{
  "model": "CTC audio transcriber",
  "dataset": "phrases spoken by 400 fixed synthetic voices",
  "train_examples": 39062,
  "activation": "gelu",
  "inner_norm": false,
  "width": 512,
  "optimizer": "muon",
  "muon_scale": "original",
  "nesterov": false,
  "batch_size": 128,
  "lr_schedule": "cosine_restarts"
}
Rows from block 2, named by matrix and row number. Rows with one number belong to one neuron. Each number is 500 + 40 x the weight over its row's rms, rounded and kept within 0 to 999. All counts start at 0. Numbers have three digits each.
# fc1: MLP up (model.blocks.2.mlp.fc1.weight, 1536x512), inputs 0-73
# fc2: MLP down (model.blocks.2.mlp.fc2.weight, 512x1536, transposed), outputs 0-73
fc1.799:538528464620498504546598487547518556449467449559505456512464534538500498528488512473543496542549570419473502477497521510515551490462486511525458515446506463486537469505432503499472424510553566546519525565511540536509543565
fc2.799:519433424482471505420514450515520508492512547526586498439477446471483538503499499502457567473470497542437568468524438474535470528534511529551495518537487507526465437454501468547522523459480458439487481481509454505521523524
fc1.800:430505490466542490560531517561572517509421522445529561508448522491506506551616527539513482503554494485526502511462528454521495495490502571534550455577511491527493427468490453487565492529532518456489517487492573493627532542
fc2.800:437451528508500472532485476517436450482587501507514447450456525508497593477436494496484482453576379464515472555534482566474530512517491511536564550455463509432501470472514473449578491562535504542495521600588566527500409442
fc1.801:509508497484509540515490494433479538488468530522499535490513493554539500458514487535560484452530602530502476532522576530528464546552477553500484547522564484543450469514480475476514469543513561569481549499541520475495479402
fc2.801:507412515460534463507508475474476500548509516492460496454461517505494462495487495530469448509537450616516582541504450482534466463460489523472489533405540473522506461496518462515416444499491533527550499466528389457416458494
fc1.802:528484532481528458485574495534447481543510486452513476566533531501478428542451591467559488504568570464498509499412412561414443563534540510512506503484494425534455514556470435518509598545530480480470486513526450530519522504
fc2.802:448503505520451499498546491532445505478528522391543566479516603481556473519481569505497506539517473547536464487552476497486525518536542493477551493545514468434497510573506489485526552446526475542437521459518527463494566421
fc1.803:411586607500513533545496421519490538479498535525470470584559458413492498476494549508615532491476515534560521481435500550457536441457506473503435495441525471521444436545472527487506542506516533467470538504563504474474442559
fc2.803:493519495548601451465508472554548490496544533557487392488485480503497466557487447479434464549528461547553451443549515426520439568565552550543523461528574502401459514573471515484535526466568457510384562440523429496501472489
fc1.804:555458524466460507444457539484485481547489471510539407555507534451505448536419426487544546422528484531510486473472403551534513488512488554473493495493527602467516533490441503563540499481510505525454474446513452537478578514
fc2.804:560555527557533501511483441574512492473493473484523553429474465460436452490532448552596470488473489522471458449572431452476555470522531596483551475502536457502490482542442511456543537474472543530392493555546532523482482464
fc1.805:469432558606459494502532467463533520465509436522515520521474493515482552541556494461530484516500448540459458513512521469573468520544569500497436538547494438461501485541542543523464502544460456456531501529503470548533430476
fc2.805:471562441491553526538467518552464502535500482469436455393550535539493465538511563493512523485476541551475449486476476464475509474488515430533509434477575536432535510460481498534490464479507636453513399526499418526501482452
fc1.806:496530490426463478491468511556532559548572522538484469502513500521596542554428423460499465462547533470516517518525500474458496510511518494547422490507523513535492496452537516515492468496540552409463519486468464552507439487
fc2.806:463527492468479534542559524485485533481492495507518546565493555545515537386510496541446458554483533559488527514495529471556573586466532515448477514599491493486526568435562541493462485535456479548468504473532508516405510495
fc1.807:488449458525525448492516551522449523516473603505525577460521464495502516478506490556482507438545497473482533554541556469441503451493483502557537511506439419547475476569518517492559523465478494475498469474485480460459475460
fc2.807:481491459537433541510480476483491476530423519506533495549464486483488478454368457528412476499564523517515452385472497486474541502572523478518510516529437505447443409505516480494477434491474517491435465475546469472538622500
fc1.808:477432506521490453453566536563463528483514535501522494493535523466446547428551503481457495490529494472537475477435529507463481527468460568492504455550493538500533441473374479511507574457545463547434520470561484521479478435
fc2.808:508494484537506501487511511456500459463519545527457465594563439570469481521504446543511410539479479465449521597472500546463491447487496517514504481416493506518472550451527513506504540461471520468501452466496445490562526536
fc1.809:529532529417505541513546382512537394441513473486581459564497534486439529497552522507557450529473573471607540578492538514504544489469449541530464538478501477503466562494541466457547542462531434597466480489428506496476509507
fc2.809:541545449434481472478522505511554521577382500545572518438514437503486536473517397519528516457480479485525434490465455503499579503492474474456475508536501556510563500494550506524523582447565479557526517473485428517540493546
fc1.810:541441516412494542561536574448485519476498539499499533509523525513493478544494445529539534497549549541437531538517486524468467465499499527438492515503566504487531494531545507495413491510502427548476484427508536501431535477
fc2.810:506438520511531481539573463505528501486447445514462516475465476525494485522534512489503418552421520498471508480429464558519477552449463510516441473526487517519590554512478502467476469511443480487484552471472492512474540505
fc1.811:513468497564535451464487527416555495547462619585515485505522463448488527487534505496542551460566475568506485502440537442538501457441551534440500407487558524532519494529513500549487470460518493497455471537480499445590459575
fc2.811:421431477513518503505458455547503437538530485466482496467502445564504496459420532576529458461520447483508477509525438467524587506552572511474570452474502459490475410489516518526501537510572490471490519493504513486512523563
fc1.812:594522524544508506465486463487489515429522461561514585518499443509436529513503491543534502442466475544477561585507427464545453509464592453529515487443457487599500539490521456479595528450559590564487469550468519466451471575
fc2.812:528518465475460532541483476540508507440504560551526490474473512533592434507528471547504512517529532398523435516526548476523550519493498470493482505507508424464484491454566425425494541427494575506566476488470526472513561469
fc1.813:586484517486530517551521445471451512471503531528424507559574525540505551585485473470534505520450446562522451516497501477505542478449525485525507448546495521581455489462473496461535573461502571558585542516513495475479473562
fc2.813:529439544474499530554524461470512512533497520515512554484460438443497434463496462449496457498593498466444509469527525500469514545446545522479495524426487526500503493433501463540572474562548443510421503543415517561485509538
fc1.814:477487503433467463502507485433443519471499537487491506531494499490511477473494536523379503502450482476483512532477545442557516481515513482445495500491442528510501481495454483507613516512434568449523521517455519541524562517
fc2.814:548569443555494551541513512461456553496464564477450474443562463441501537506492516486522487463503552646532448465497445554494451504570526531554475455473488508501472474494454473606444512430480521580492498480562483489510585500
fc1.815:444401496468400433506490518522476511515479474496482441469449487478483441486515467495503503445445451507562493554423493497492470511544521512479502536525377508457482509527520546486565432544546445485561477513516509456489468514
fc2.815:497504508545466535429517545535448465522441465422433427533450485498525576473563523482406464482532508525459563546541554463499502455511490513497506448484524487482451486468471555447445412511496502447481514475491445457560539464
fc1.816:430463524553490434537412549468467493444463525543508472485457568521531555476560463539470501476547463444517461509478473496477473537501469556483497436494395446476430536499494435526520577519521447538499528523400484476472546487
fc2.816:486508472544567441470522557494542459498434500485527623567600455443557552471495495480556493544573502457539518474474527505506463502539476467524525455533462471461555486436481565491527467472531547599435563494461520517562490466
fc1.817:501473481480498446538556501521520514498516549570496450493480423496468540530504529588459538542404462461514501509538477556469456442513533510501515503501450452493432533463475454500546443536452458518501494532426547538446541504
fc2.817:493388520528553508471465523492515425460547574485503479433508538516519533560608511518501460514531480541489600488513444494454559483536487575453454527455619517496461513469552441487493469482501528481554552524519561508438561448
fc1.818:452458529522514522555514485480540424514452548550526439488450467512485486471465492484586442481515447503466520373528496526558540473578542488552416452495441523450559514471458542522513413551506498418477517538466545521449477512
fc2.818:539500567511530444385528512481547583445526501483472479512542420454522480529503477495518517536478417460441534484514429553477436508422465554496528535519485555538446523444523462538544576532486443556451534427474521541510531434
fc1.819:592476488506422466526551571483456445503451502479471548534518450453530482509461571450428486565489492517476503537494521441530492554465494515465470477471460520474515576495507428521525530421492463436526525473445545501526508525
fc2.819:476495514614510582615481555525484436498516455552519512510528504481545508522564500493493533484497433405531442503483546476457505493509477514555491584477432455480474514490510447463553514452502498493511469450573517484496432495
fc1.820:493512588489521511496503432487513487433502515460462504523577469491573536542465553482480479530466472564494433487515497490624489549528544501556481482469484520536535510523468560481476426479464503567488434484444620535541542500
fc2.820:476512527479452492462480484541568540451568526485567519518473488482490531511488497535485451503504448465483489452458489490483483541525462544520548510449553569477497492509529492466547437497511461489465493448487454454484532518
fc1.821:554456552541506476552457441506477521500530556517534435532489516519566441477510502492525462548475491509562443474445500477558503502502458438515470553481419501497514541500503518546476487522518486462498520440528561472446490459
fc2.821:478499508492465464528510531520524561511500513553521470467493501454507522502492492483520526482522485474454549550531536524526480490476528489524495471494462508437491465535442488478509427540467467435526472521480446369557451505
fc1.822:505537490581502475450463500517506524511555468426483581508520507481504497460502464460557487501503545547423488515512559476519488438482463477527561460521561549533492594423541587468510461489404569487453477485508528531487601486
fc2.822:544540511473560458478485476569513455471483453502421415493523455505537519544467484507465511476401470492581459483518579456510528473548487437508420557471472478519516532466566476474501451508532523486503535482503470496486504540
fc1.823:478450531452443447516467530512494427491479447549495542553350459517513568475491517563450478501504506494458555487515511504519525510548479492528480446510511561520518499466545436570456488503521548431547429454454457506529467471
fc2.823:483500508484495475478544507503526463440534525477490508496509422485512466504525454512512520445453572434556535482420545457521576522388488533525448487484463504555504512516532429443499536460559554504450524510531485482471451455
fc1.824:577527517544504496541473455529435550522485504545494538576519417494422629534482564552537498476496487556422520529524524410455482499573549449556505505490555472544454513468523457452484444400527526520499524519482512445541554530
fc2.824:502496482496557471408553540481441523513536476529490553532440482490555561509480488480504414425533453496496561560480509466530505491598529502472535483512523482433512508526509448471566489499464419465538478556485438464508483497
fc1.825:489535488470528484455537472553473448470557462508539574507481492585505589464509517505524551452500575514483418525525493560523505513561469538510525510468475394483453571490433469488541487487507490530580523408524431507477514536
fc2.825:475509487424500558480492405452482506492544509388510510523473497568487492534486543481472549530513470487489431453491557542575545518533480538519495529498516513533448578430468615511510516516466489533491525525529500494521442483
fc1.826:522470579498454586508465406547523480443472510444502450511509472420527531475450485536433557412518527498561435518472505529430451489535445489474559522504580532500528487502513469510459492481545549515548473457398612513485519485
fc2.826:592522507533509497478446537536517489435573558522502477495502553532437531513558523491492521582513431533462488474488525489527583477475516522496545528478524503490500508478519502527520476464503488491492445429498559552522516464
fc1.827:494432481425541509442465540544525531460492475583496456481518451521581494545455513517472559456493508389476495573473502405498491476469541475478572535533464531525472439463517487502540548577464498455504509583520468500496490559
fc2.827:522579515478568423529515561462524491476512517495490484492504417548540489556520490564513516543499474452428483498502503480518521458492529530507483546534452499525475563487484393514450424447479563457520544449456517535516501508
fc1.828:528499507527439499517520451563463477436471526484485430452473439521492527552494501570477510471541513527524606444460510561508480533499465571529449532482490535489470504523502528480513561528508488528464575492544478562482477564
fc2.828:474545553564492495534507509510491522569536499577495461564536526558426518516476481480537520558556460506533508433573501510544520503464523464480524453494527497488481479506516582534493498530492524444513516391494518514539439495
fc1.829:532529491432548495509465553498491586514529483547394554613525496479489448541506437507462476518449496479522458450459460596459461545539549460461425532519542557505522565480535555483483532516552410543511480517509457513491497541
fc2.829:516525443547506472442489468524549457535484547482572507534470471532460449420488458517481518505504570515550456476479472476520515536465423512555539505480484476543441504486520525465492523446528560532456517537487465547413529505
fc1.830:455516484513458522534485458537467467485495503501477476471546430569466506507476521511531560548513587486568555434522474471565528478473517474476420491523554428564553538455539543432497536529512462453537564442488530582468431521
fc2.830:516531552482494524488507464428524483541510504487427435480502425500505527516550566528575508486538481501530467474484545490482468485572504477543472553557470441493525526450478506503545480446517488530536508490555491481499496473
fc1.831:600576566497447464534505443518467470493498521491472537466529493460515518435502474430531501512492456531564447547503530498562449519584505508574492506446528459518542638490524492541572519474489476485540416473562505467529523460
fc2.831:457511503460424508507469460583462482442492538559473544496501443403578490491587471458495531439571504489498524501525493502479472504480486602485477554529503461463447456422491467485482458486448585465476556425515479496520477473
fc1.832:463452551507521476493469541423484469493537586458525547518477535502513411481509490438492498521557522492510485456515493447562476468549457483568490509490590538630501512514515519547536499521508526494521536436490568558506462522
fc2.832:525490464538513525466486502508482512567557456496539499471517574477557519505451479489517474503448512517481490554510572611529421504492490426536471470495479524480541573525547455411400495588436546531593536437469547503490431493
fc1.833:518518421440545496536425475502511509509514530584516465479576511534466528471429542507545562467466453544539563563476530450577446505489543489491508506516472537550535516443481477500542523485464453542551491510466550475490490499
fc2.833:554527516446474517568514514486477452562615517493550506506547440521518435514552482540506478490548541499492520477417452509508557481444472571435512537464460579503476514495538428429540504520518511413492515512484526484495559460
fc1.834:469508500440432527551495539492455553476536461425508509515476495473435433506543492511515490440464500531531519486485478529490472577498498458491536484478442479506533502504498518569437504499552528508452422469556499498480514502
fc2.834:537543452526487522504472523495507517481540459494495491474560493442582535468452523518535432485495506425454566494579523518471505475555555499499541491522443479481453499501485457479452478475488504509473498513465571560468540567
fc1.835:428495493508519459466441473497508443548517483502540515474537491541390579546519463414468458504534516588583550532449468468514558489481506498481496452492525500463537475526530529490563496578523420495551518515509501487525416489
fc2.835:442529569445584491463493470498467500500585526482475424586500493475473510449467497550508582553375478490477507526527505451516438461554524569566499496485554517526524598555471454467526481528465547445513468564492514535599440491
fc1.836:398555485529495504547511479515476501466525461496528488491525474444503527489466518459535543431467532513465458506432504569513494466438516522543477503545462430469505464563498509469500513470441494466463472490520543460564489433
fc2.836:475506564594555519424469529484471443471447515541526568488515551589466423525527462482442551418518529541425510609481520536428495535566533505467553461535506555524454554445478544532569516514443531509492490484508456472501512512
fc1.837:510520483418536503483537423493500521470537465476442556519472515540509473527556474450495533426477516571467530507526486509585499551513527542571495445527402563580536472559480533480548516491481496509523597517456536485519488537
fc2.837:494523478516481441507504452474499429463442473504566517563494539499436455526567524486516438491496468496510472456500515536321507477525382503460529488525534454474508582515500547463541510461503542561532476547461495508461488513
fc1.838:521463530457472405434487607454501542526496410504503533549501494434569439497423534399443504505484402584512482527421477498551538474529427444517427543497489506479547475438539482514474439447550493538533512529476526502514439477
fc2.838:540536490473502438534597430487459544491506534522532421510522483528513555498553548491491485519516494550475552499477482455502478444505492470514510563485489480531548526517495523495502483425468478453506570529531538426477491491
fc1.839:476461427462503497579485573415510522543467547541462430514510489519488449492479455512439498458520507526522563479446414563516519459514479516557587537521454525583464496504508483533524429462488527466503570564474439469550518480
fc2.839:492574491524565591500498616494380495517526526532486471472444491549471547471460506476520436542568529453447504531518495495514519482565490487558516457450511533523484474504534492528551479560518508458525482563422510522482501547
fc1.840:543474521525487490546511521512481479518518484514506544473526524471429530504450504474486521511530512474471481528470544459473500471473454562519527552523528510470492514442558534489565552475523584492508586515566512466546496503
fc2.840:546494526497455441518528501473519538468503505449472533453498523466503566584529548497454426455532485464435531527494518546523484479496470466544424478519503461512573531493549543574442435559552478452521582483483413496420487538
fc1.841:495551454514485496482492484484504534510462528521474527508508439468477500506461505553511514480485513499511471466478435561461512510535557525533486453541523488501462461442577512467552511506384475456550513505589506457491524541
fc2.841:552512478578464477528517429534512521425522456491507469443541438472469474480510524473548489392462490514476544427503508540489544503513587510465542527357485512473464536481527498493488494532505569486532488473495523502491509477
fc1.842:549472536520576473532504445528530480491520446578519455387540494437524535495394489510440446512519457566553526473452475467517464504502476518505442513530509519489506525435433451444539491467507553577499437571506471493445438504
fc2.842:517485559493461421463494511553458458489502477474528511510508523525547505494530521528520512542475448512469518533527484547527493477521522500492473506496501476479449518534470453486600440474498516526582592521467477450436457485
fc1.843:445466521549434447514490409518519513541540517447503550517527517473513473454533489511455520477543483507559533509524543456583491471494504502508451540556466448464429501513553428481556422479477447474487489513503558470581456471
fc2.843:500412490473480510493537464476593513495533491555571520439484496587517495511524480470504549464450576455539503464500449499442522555533501521538569428571488544538516447473498445513521496486429483486600478556518453572510477514
fc1.844:599605492498493458530508506453506556551468502513532484476568464415451458574543534472534490503547522524486524500494503505536466525531436492433509507552465440502515507502530514443443578482458555546425510468432503462520522526
fc2.844:466482566516435435501562482537480451436532476526512527522495515412492490484532438533484497499553478530556551494500445523416489534430513498525503529483503484524534528516487520507559496511481479447534489504475507478528541410
fc1.845:491521477436483505530489480507474508554429496556525518531533449458511450456585469581467498499495578438490535542542451496469468483521399511513451488422489551523548422536496535434562453479467523488484526555445624522503498462
fc2.845:565390500405510459502477514491615431459538577491484499510471572495408480517473503573516533504609542535579458533471514422459462578495503502484493465486494532513446514501530567482417526535485572511510499441484522526545517431
fc1.846:543430512560539456442452488529502537515498539475480498446474492519512523436526523520444486497535502533534498556481517511484414524511457461488501583441475440526494501498508471504472486489487470536482526463506388585527485487
fc2.846:480507534475425521467497460538531445514445524490504492515449518448492493499547452512449496500510447531479550485428411464564499509512505489518507449461545442571538526466483456493510438488487438473571499507474520599558489522
fc1.847:477486600535486509479537492520540510516477554467499460513455550526474476421508520466511567487477515476574491455451544484512445527559487556489480506542455450452484529486536508536483446496524517487430506545509551508532498430
fc2.847:467463516578529511572468456443457487486561491500422469471468486538460538454456515503568493539499491430491485509533562532498476485508456445556497474487525516511504562522531489525469487465521482532489512528511547479585451552
fc1.848:535468512489437448493474499508477499469528442532492452483495491489498482526563494533569536490495436463544517509479459507506476539524507421474495564522498496527506486527503509539536490426565544513493484492544476537423506487
fc2.848:519523508539471558437409483461519497492459527466501489525551483481423486561426467533507510482482493552528488476466502490579437462426471588549499446486546542439469463515497573478544565482507519472509514459474453469571465419
fc1.849:481487481527498572562579427489588453411512529512459540504514454455475495445469471502434466582545448560562480456513506516425509518555538522507528467474516554561534489478521487501551405459472498546512458497491539561535573517
fc2.849:515492561453473491479532561446487438446561556534518512533537530536508529441516511537450525454459502468506525455571525445421521491549521486539479514523457523488466454467542465545543499449568490528488515463554514575530529494
fc1.850:555524543489477510549482527512526582474523507516535475554414452433520506491568513483463485448512497563476494530517467495518534512448462480509440588545528513572540543541417444459470480452496517508529524474570484487529444533
fc2.850:532548536537439500532484536521524469468411526438519472516514489494485437559529477515519471498493491438484479510539489506528473573496490497476481535463450535464526515505532551475489499534492489583516475488408511501476496429
fc1.851:518540585522473433605495482489507590492526506555545526515476479585536482462486473522515518450499463477532523506437545563487405516542486549489471479518490457555558505573504445532509506455505476474546532534537524535498582517
fc2.851:540526501551502592477526455524469480554435474482604504487459592450499453548447532470484536503468546473572521529531474491527511499495518458576450578477467440513468557465479513435516517518491508506466502498539579419506550452
fc1.852:513549521478484469464528511535471529526557514553513528491532501565501498449470535504574482588434444474519472547500540463518584500532504520522447449579491480455538583484479467466563550495480486473515493528501543524523525559
fc2.852:562616505498508459461505604529373468467536572430555536517431452543533523519444513569511511472497468432494589510485467447460631494466495554552499425406444473492554525478447450556519501516536482460504504527473511546523464531
fc1.853:516456575491436512517498454512535435519514531517470541529456619515486483423513488537493479516524510536552508488488558542468477529504477514508482476449435462483500449510539459537540533468523538438568522501479491424513487542
fc2.853:448496445485455520517491417450471578449517536535507463507547488542486576502484467501454487511412528481511514476509488597488509528575516495503497483497476463497453610525440477517521498449469501551532517569450576442491530513
fc1.854:488536451552555480497493514441364442525476545529479516516508482495441591461547462497465518483529477514528502494482563489512532504505543483481484472513478509522463518511469507532525457515552522502528486486542517483531552511
fc2.854:478573481547513511530439534515439458457506486449490494521497480431510415489533514516552529557503485483492519489463469553446572523484459523550538470485491498465481472568518507522433540535532549494592472439498404528508486539
fc1.855:512434515494450516435553435475468450486564442476477506509477445544557540437567480458537497473410494534554475517557512548463526482501500509562461532465488488512465383517452510457460547545472494582489500529463628538511463467
fc2.855:497509444531514511526501529500538497516527432523504392477494431477466542484492462498525487521502523494584506541509484552471504460509485573512459525517541469454509530545526464632508508456497466642526548538591549509549453493
fc1.856:527462486467532468515548451540547564499531545573507545541543555567528518533491509481454560458583490523572456546486496535477501592491469538505514499472515462511470520504503462543529494481519512530528558527442509484484515531
fc2.856:534498535572517496471463517542458499511438429521497446469507489457476505489532494457524516457555523545529496504487514516488549414512411521496515573589566433471499471479532533493568464487477494535465532421508584531523473508
fc1.857:440459506514480430528465485592494545488476435543510529556466435535522483481446502486467517543544493489525536547564489487509509486470470478462518542513484481606532483501534427503503512456526471498509429492486482526558557509
fc2.857:512530512579466482468540513479481559514485529507558502543497463499471470516499510543459475571581483455517497486522435525476521467558468418518580488534486515462521555513467520446476437493486488490497530497420579542485519534
fc1.858:548451461507459490511461529510482493473478551579593506500502510565572467431573466502509487529465575489433545477516537463466456469451533459465523547440527529568497505507543461459490532425545453511531492526512591512496520520
fc2.858:446477541549467539496524501478487565524500512486493492468526532482484469568453544473497531525602525472500512468497552529493502492482493463425562463471525514490580535461499556515479494506531522521554426419519487498512504495
fc1.859:527543511532518476414504484508477490544473485553580504517472478540469476509538473524477485436489540505448443438537524543476531464483514563468389475485481529540470537565469528577526377499484456497480499500495477506497495550
fc2.859:462504447558540445457502570478521506475514506504570427498463509550447506456514483491476470524540508496458451571539484525528441490411439535531454501515509483447489557469516534485471503503561550510488542528465518514517555408
fc1.860:505503451548467495547522506553556512503492554467470522520530454511430512454541490530548485483463468497582516430404499544449500434455569464523549511559517566536517492455508459394490502462551464479526485452464564519483527502
fc2.860:550531497494473480544520462528453535486535496478414460446473455504482482545479492514506483507485461500561461498595408549410495489520488510505535484510523484499481467502441439494418449470511501563450462588541463466372554556
fc1.861:472544473516449474503488535511495528519549492501473502463587448438532453500467459472550523449535527549422487538487483581540493555472496501451507554528469492447529470509483473640510512470509409532584474443474470516493503486
fc2.861:433534429495491556508518518458489569476477509492428504483538429493491444456448490476511461503509506395521566513536496546531526546499498494512372486481499529495530508539491477517486474622508549487479468475450526489450545469
fc1.862:559444458612472500556460477525462534485528546449518491512471546517500515463586578472447533454541510522495501521465473422548457466452526563442449531516539595501565550535459500424553507538521529447531527534475536499460540529
fc2.862:495623451481579484519519528528487552398556464454442547519484516464484531552501578571525503549533513478492516509517526440480479481505503457502504466453498556545569500535468527514464552510484507489515534526444543485570516512
fc1.863:516490499451469435544550545510451578509495506476462461459500490521495463487591471546510515467504491558517541498557453467547439509574463502544500551505517503525556492487517467454536496444500527490578446486413528525497479548
fc2.863:513517460478530474400490442531460510473562476485472418469509511400511464526433537481521522495582509465509490529479456494457498410483436482452467473540490496527548461423502459469493566533469475505629451461488464525447485541
fc1.864:506531404492480474532460555496409488513533473474448517490493457536433480505490526573458468473452490466441427465474568513516619494514544531500420559530477509528509484534508514413508541420492491482502532453453508440550521506
fc2.864:465496453483465477481497565510468563485488532492431482437497412452547489545473439495464458483483460508554523474512556528555500497456514492512506411486470446526525462577512540531548503465477443704490499450482503460533609584
fc1.865:530478573472527558472521542486493526497535488556490478569489494460469552543467505485477526563540482541536490520471540533457505553525464560514457559501538505557562503582405532478500490442439500468608508490437516507425443571
fc2.865:506455467510532504473485552519536432489518483559571498502516427540480461471541478443555476525543524436434478492496476525499444453527451483475422534483490501476451502523542484519509492454513489461557509465481569488484470529
fc1.866:501524555488480538478476518503506507445456587448481523538533551463530441457531512449484525504471543574489493556491513503601528486484483533495427526489510456490470438451437432551529487462492438500532501495531519525562538394
fc2.866:422535507477465523481491557557519567555460518480547420486500408484511479520532535501473470530493508528482500519502541524521485555547527553543548448575481510509481508488485465511539481434519522503494536465420458466473484493
fc1.867:518530496519491495491599534420529427475524556482486502579518485512493555484533515487509474606499486509493480528530481506476472485529533426520532477422466492477543484485457461553521512501468511464522444490468495467576515495
fc2.867:547548498472429542503532498515541466465527494483529481488572478445518535518448520512509546581490537470489531573490464495526494532552532531522571498483420475492512608569497480467559492500470509571479527551552528534440490469
fc1.868:514443469449466447506517525517560479524541481495486463514481456491502486459549551513494530484481534471449473510531516471502496610440448416479427524565493485505546500510462435478553442549503485508463452541503479518543470460
fc2.868:502574468435441447536425575465500501518466513483557507473561519488475458546542481550521552478494517511524494474485485440533521500552479556519541497478508470520502499520524461467539518531401501495496473523516484485539509476
fc1.869:490518462554500512505492479483481560459574502423460496438537470482518441503531432502505535489413455521509534495497559530577490547480444522518502443528568494481543575451516415434443446436486442533435495525479506550464532456
fc2.869:544504538511532468489517511478511521578596484561414547489472486455480529497494467537485426522493493509456492462478511464532509511420423443513493501484449478546561502499470513488444400546508490475555471471465474499597458499
fc1.870:501429495484522481476544530576490500540437518589536562493480496583450546532508479522401494446509558474570440540415468494485527505478519558541538456450430442544576391511480546485524483492478473503531531550466593492546522497
fc2.870:493394512468455463551522550475514454525461523438481463529423489491512465539447487445480484491453468578512549485553503477490534513527509445552546546452518507490492411509542471545456542469499530530470464478482502500539536484
fc1.871:514474496538468486533508446529547432482460509438516482506502535473460481502492456595439484497470473442470414497470613512533461399498521535479510503544484460526431503454534509524515472433407474479546490601475510579488488494
fc2.871:479475542601535495527517481447545530452520505473554514478534586574528487480447519527525509471535481540530515501505502551570489433451512504476541546521474560496508532556537566510576506442475505496529575422429451455518543497
fc1.872:466515584531581497484471446529484507431493425471475506420388448425529460437542408531535489466443490464470451520503508511407462507547517465475507427540491481482522553509460510521559479526530473503424501501555591486408492434
fc2.872:479473551581488518506520482507499466534484528506493551453507539497548465471420460494518484550462424438532486457479525523474494514537528481501473545439567482584576532483493486548426480533468463575506526474502511539458428432
fc1.873:393431513514527466448466412528464453536503493510461467422438534466575525433447536547498467481496500463470472468441552479487566517516444507515483523505464531473527386552453472480448497458570525487516476484510490451583497445
fc2.873:487440511579529478529526441603492466518488473422454534552601475483526488500485521544514535490496385498456494528531494487506500497518481462441515549355509529443470510518522474533532508486456520506582434498554520521502439468
fc1.874:501475530548517424531458462612558540437429474452442481512534452539477495446512489462502505506466502465507540476528534529581482486541525618466489513477487479562479487459564547476525438606507500487556472443486470464502472530
fc2.874:511478428510462396544532499481555452570469553509482429523394508454499456426540419471503406461531508486478470537471470479470485480340519480499501578511479457524523495471529530544575522461494489501520524462505468468523447517
fc1.875:449502506522537508540483512469593495458541522408582461524547484485516497458432543518498458434508510575547514461460534484504553517502551451525418557444509572504464464451440536524456456496498508482486527505550508512496445540
fc2.875:459490548511491487475526459475420482448502512542489545528550521495453479503511540544521451518492475463489438486503518554458493539467466580503532492492509484477524548451554495573513495575476443509525487487567466512403508512
fc1.876:543491498501478443475488460468464524516510542620521500577469501514520523485432472513488542519512452457481493555531507492456478515581528516506458442458457528508504505449444431558516519517490591520486537611531480514485493477
fc2.876:450514478492452567529469544474504519589570566493458460538524519497579526466584448493478507448411481466456471502546521447548459493532505516501515473542459468435562582506527418490488525454551559482522479452483512477383477518
fc1.877:450511523389499559513483436635464562477540524515507556491487474551462466533506503442520530391482431497621522473475551517540618561507556507491519463467534564432488559556504529470518523489359531490544519455508625460507501504
fc2.877:459498552457418514473576560556488477511489498551447408515499499514461558492443490463471567476533452528390476465555482518481487452436496513542446484505516504489519514507476576487488494525476456459501558516466548506488556533
fc1.878:454483526525521480426473534548460575448459522567507536548466492567401485496489498538447532486549520460448545508522577503538506483456559503448490526464530535489469468502487463592534516498470452467524484468434544501447511565
fc2.878:469562459474566458447535449574488541504358476484510581499523515488513454556511510493578506572495508517562483538532453528475535534537512447444508516520564505482406511519542515485534478517488420448373475456514420621488455571
fc1.879:419498473507483503551482509450504489482497465536533564553459455556537543470504484556495463510489522428539537521535436466444535483463575457434441536535526527472527479415506545559513510441523499467486391512472510568461512479
fc2.879:489481453477544501499454463503537514456462469399525438520452561426533535466513469478435556480446448472454415482506517562489470546571455469497486485484418446535427405460443552526541485577473480440453454490491474477482500512
fc1.880:504461413534474486528473619515430572581470524551520439504505493529499551571568493476427502456487497595472431488442482527555479523468471524527473494448531475471524449549542508436415494574439499484557477571517558535550462493
fc2.880:544452513555470559579502525467462523497539515475510483540439584552446536483499519594472532501538599414521488603518527508572464550512507443461410503459510545519495466511452537495539529525540523432551424402496475493465590513
fc1.881:525534448518482536505571543498515518429479527480471482456526496479541556507417531476507534486529524485456518477516477537489522470532515503572511511506498532534520552536515575507535520505521471499449490492521477441425507505
fc2.881:425510480515515471515484499517488570455555468565493577500523531515536429508463540533549516492646457536529462498520417475550513529498443550500462560527458500446558430500531512478550461472480516537418508486537509550421497555
fc1.882:450560513415509502476455538441541545485490503581453544470460488525495488433510501526498437495488403504503435435480494467524487435543454548550532517474525499521519485516411420513466474525529431450512457461543466478523474438
fc2.882:452531503544514484549512616543438564487560512522509507437518528464476504498481501570442464480462472502503590545527511531493559514475545553477539512500532513490518546511531442500473369547556546511611513468443525580585482482
fc1.883:488537533559504528492528518455478517462525508480478503544529442460501484494495440453473494500452476512542426423487532536513518442529490511496474492477506506530512489541536517518465514475508491454511504515529537509423579489
fc2.883:535523440561427556535503469473475420520500489532450560486524405546570520544489472463517517506481566450422578456426444451528519466468470498550458521508490499563496497523559429530529545499576523410557489576520434519560494462
fc1.884:521540551481488521480493488510487551517558539531460534435525434456486436471541533525477544505493573563466491563380534467529511433510507460533470551451501552537494512475539498472510596459489555545445427525562570441479560561
fc2.884:556443555495520540474473524542574471475568471541462497489554447528479498473505488498524534560502462434544497471505601484517468554482472530478532541454467463510447509528504482466441467490566535511542514480554511393512498514